python train.py --horizontal_flip=false --translate=0.06 --arch="inception" --kernel_size=3 --loss="cross_entropy" --momentum=0.95 --adamw_lr_other_params=0.0011 --batch_size=64 --lr_schedule="cosine" --warmup_steps=130
Rows from block 5, named by matrix and row number. Each number is 500 + 40 x the weight over its row's rms, rounded and kept within 0 to 999. All counts start at 0. Numbers have three digits each. After the name is the row's rms in percent of the matrix's.
# b510: branch 3 first 3x3 conv (model.blocks.5.b5.1.0.weight, 160x80x3x3), inputs 63-69, a 3x3 kernel for each
b510.4 096:496481496509484516466535506489536517503492491500538512450517555457578558539573456433520448474505529468468480458545631470513470465456549462460558473529577475499555499497515447491543482504490
b510.5 096:492462470511413425531505477561477478526511456468455452490535406479504572406449441494522500573525492540491519496536509521474537520411472525387520583484508390477437511551470502506496542530495
b510.6 104:572519416492456457516498498504480495530485497422510491551503495452484529558496560519471508571521480512381476510458475444617505492502471496506470514537476402473534485492466491578476554497498
b510.7 098:531514417526585463555545526450457461388468496516560559592494456669478530480504490452376513529533478565441407472496477491541503540476452430498519542518486507537433548481427491508509484467459
b510.8 102:534544536491456456510496463542514469476514505492502516509544511453483475510526482413489515461493486473478525493510493569563484509468542485615549409500501433410434525458471438501576489494498
b510.9 099:515539502500483508490440458467518516549474482432480473450451551513472552532433539517552553499572524419478519556461561435532502509554462524540499542499461471514482499461442487542515493452483
b510.10 098:500484470477510533537497526466504534517496505486497483451439498461534499546425491406456508434468547495523464511490476554544398533519547417512490483537528604565505485478500570536507579489437
b510.11 108:516522496527469466485449481528529543512499469456472499522574458507557472508535564382482624449541485456404477482411421530468592551516468519673507489521432486396540508447469537520528537515503
b510.12 099:549537508515457483528526464508497572442495515500548540569557463557568513449513448541531455555487503554555518504569567529535517513479498638488453591521492554443522463564482508510473467503549
b510.13 093:457480492572533563483500491530491549499512576563521574510462430561530517511536567529485530472465606451417482479519505432493574503530412528504475522599524444497525473500444508532520530480469
b510.121 103:545518455453495416516434418536577484542428489577458512509543514486582549509531526544541584509474498451485482529514529562528507523557474550575406450499455544498513486539501505537574517505534
b510.122 104:469569557472512560509469532503516465583565483523457495447543539438484565493456540525528496474464503585498535520490588431483520582597445500508505473439580496495536500483578453520519441506464
b510.123 103:511544510481477480495495458514442507492515469452536521475484534383615434489493471445471405616499513459515527451533444562484417481479477557635577525494514497502462486517611484534600517478474
b510.124 104:547527495566495543507506461536536480492498464461502445518530459511477556422541554461480544496537528552503507446434475472485516544524527486568481604507553538475465453444454476541544504519507
b510.125 089:460533476471537438531458507477495516559486473515523503428520553484540500467488483432414499568472495508503431592455462416545480504495524451529468547512446436431449500516499502538494498472564
b510.126 100:487516516486494506491456541502505503510485469529485468651504499430439489449487570435453519494501575592536542433492598474494555539450494426551433563542437455482544517468511425528514489515543
b510.127 092:483486545532496472514495482457413476472487585604445441550478558449490511503449411500384317568478539550525450502443575504527472452512490520575595480425440485491442420427499458493498535562491
b510.128 103:531505398512615441497492530488533492551524484445542515514530501543501416515445572521542499531549592474592532489512561552484465534511486457497439518502460566512393554505510468506510494506605
b510.129 086:500469496515500511485440491523506501576508427487532585585506507446526529484491503513541485528499546574514447477506492396608432524559488499487490570527496517442604507450486537505466488505531
b510.130 116:464512506460439491518543479451484490468483500517499518475488499524461540561529536518385524490487530452477449609428423441439520499511594483466509470436546409463471479544511551474476541511538
b510.131 099:509508541460514481565433501491475489516513537462471504628462489545557499520432509386467475440448532482474485478540404546474456461433550421465570407581584457431439488515492506539464513530481
b510.132 104:463495480492514515494519482436476497473442492493435478497500592572442485557456524457426440481437498493494479481621548474589543569504508436511484514442424541365338523526469511526446528506435
b510.133 092:491521497533521533516566507464492530578489490475458550513536481434516506474479510418540404483610624498491477486498454444479512441470567489492576521617546509486524521498599505463549536471452
b510.134 106:528536517485468438527496517509504491521515525545480518463474505560451530372479474558463492459494492555539479501543524470560573493396523475515459516542515475493451551484545504478542500525463
b510.135 107:520525530529502481541486480517515472441460516523473487549524484424467475661429495395539481457525509419552472516507529617518497527519599462451450434520426462436458537519526493438483450455511
b510.136 098:496490464509441497510494465515475455504426474503481509436554503564517478628507377499482491471466510469444531550530467426568503488452553534529536390399514580553502475528535518529485536457452
b510.137 103:537512506525488459502479410504503511468446498491486499460501543521536496540498515590498463482477476431534472559643488450452506508545561565494576454474544509516485511499554460497498511541471
b510.138 102:501515486499440544457477432426477509470488576503583537560516356544443537467507516459451487433562537398472491568437464496509477511533427564515424619496445440473384520444439524492533590461505
b510.139 091:512519495480509498470472556460518507513429488553556469519470507519506415476450474466548467507500429495483554464484464476443501510507498537519477643456544466485523533447539535489487550464470
b510.140 092:502462496440513540515525456557500494485520486475511498512542513507510551489530463530475587552508450525497446437508525435506447418450526574417545554452470402490504475489474428475477454449506
b510.141 100:477472462495413507469547496482488550512503557503541480541528448462466555539494605445431495507471466530462479588483480535470496539481505409491573493395471483588482446479473501500569477540520
b510.142 097:481496450515523484525488491531456473483459454476478514474482519420533520504492413469409524525488420545479474474523453560577382536539460508458469545487509529404460502539533473467485488460495
b510.143 098:547581538516464462494482468534529470423446467499478464511625504486480594486462453540508514485440488510462477516445442497466561503555565471507585479530557510403472505506543479466489495520514
b510.144 098:532510522500502455512512521502472420495537456542530497587532557492593535480488526489605532465525490574486524437433573510551490447496523501456446518603485370480476537460498479378509500480562
b510.145 101:497476495517465478530507510493463506506463498420454465489458462524569499499514531479477517418453458445516533552514589519572541493484506462432469531380492543493573479499525496558446535534495
b510.146 100:524471471497520518494482480507480477458416480513589515459491505504597465444497467486432461459558437480463425526515451496512487489520501485460465559516514517523432559477489451501512482467479
b510.147 097:497516497506464421531504450489455490477514496432490509528488532512546472497444552490508499440530478466547429499502408481483504520442438510530550461436447473490555499474443580540534503477604
b510.148 096:470470487411500508498524562508513542454556496513484470515451493479375538492510527486502503490410487541568478467489432448556493497461480464542508485472488466582488515532443423536481479532482
b510.149 094:551486497534537458541496460455488526467485468494522472582523430533490481569463470452463545491555515482593472553455521592423536448508445574637497472508455392410503453537488513438507534505540
b510.150 093:546510447460509535495562539477498526496536541496514538501537535450520464459485497527511518473598411424477538478528529496520483524466508532563381519495516492520456444535544506537517458492497
b510.151 100:509464496504529502455503488502499504554497499511536487443479517544529537523492505522541445538390485537434537495410427563516537544467438568458427535516520544517456479472485539488527517453485
b510.152 103:530523524489488461496507532508518482488496526532494535476482528587476535620576531537517476486474527483525463513489597522497576528555401523519435457444539551473525491414486543479458522480454
b510.153 108:511531486523510500543490467542441448471479493480514503451521494521497442510539434586484460409477453513497501490454472517489462440495459517494475400464436498482441518467503572461572544527527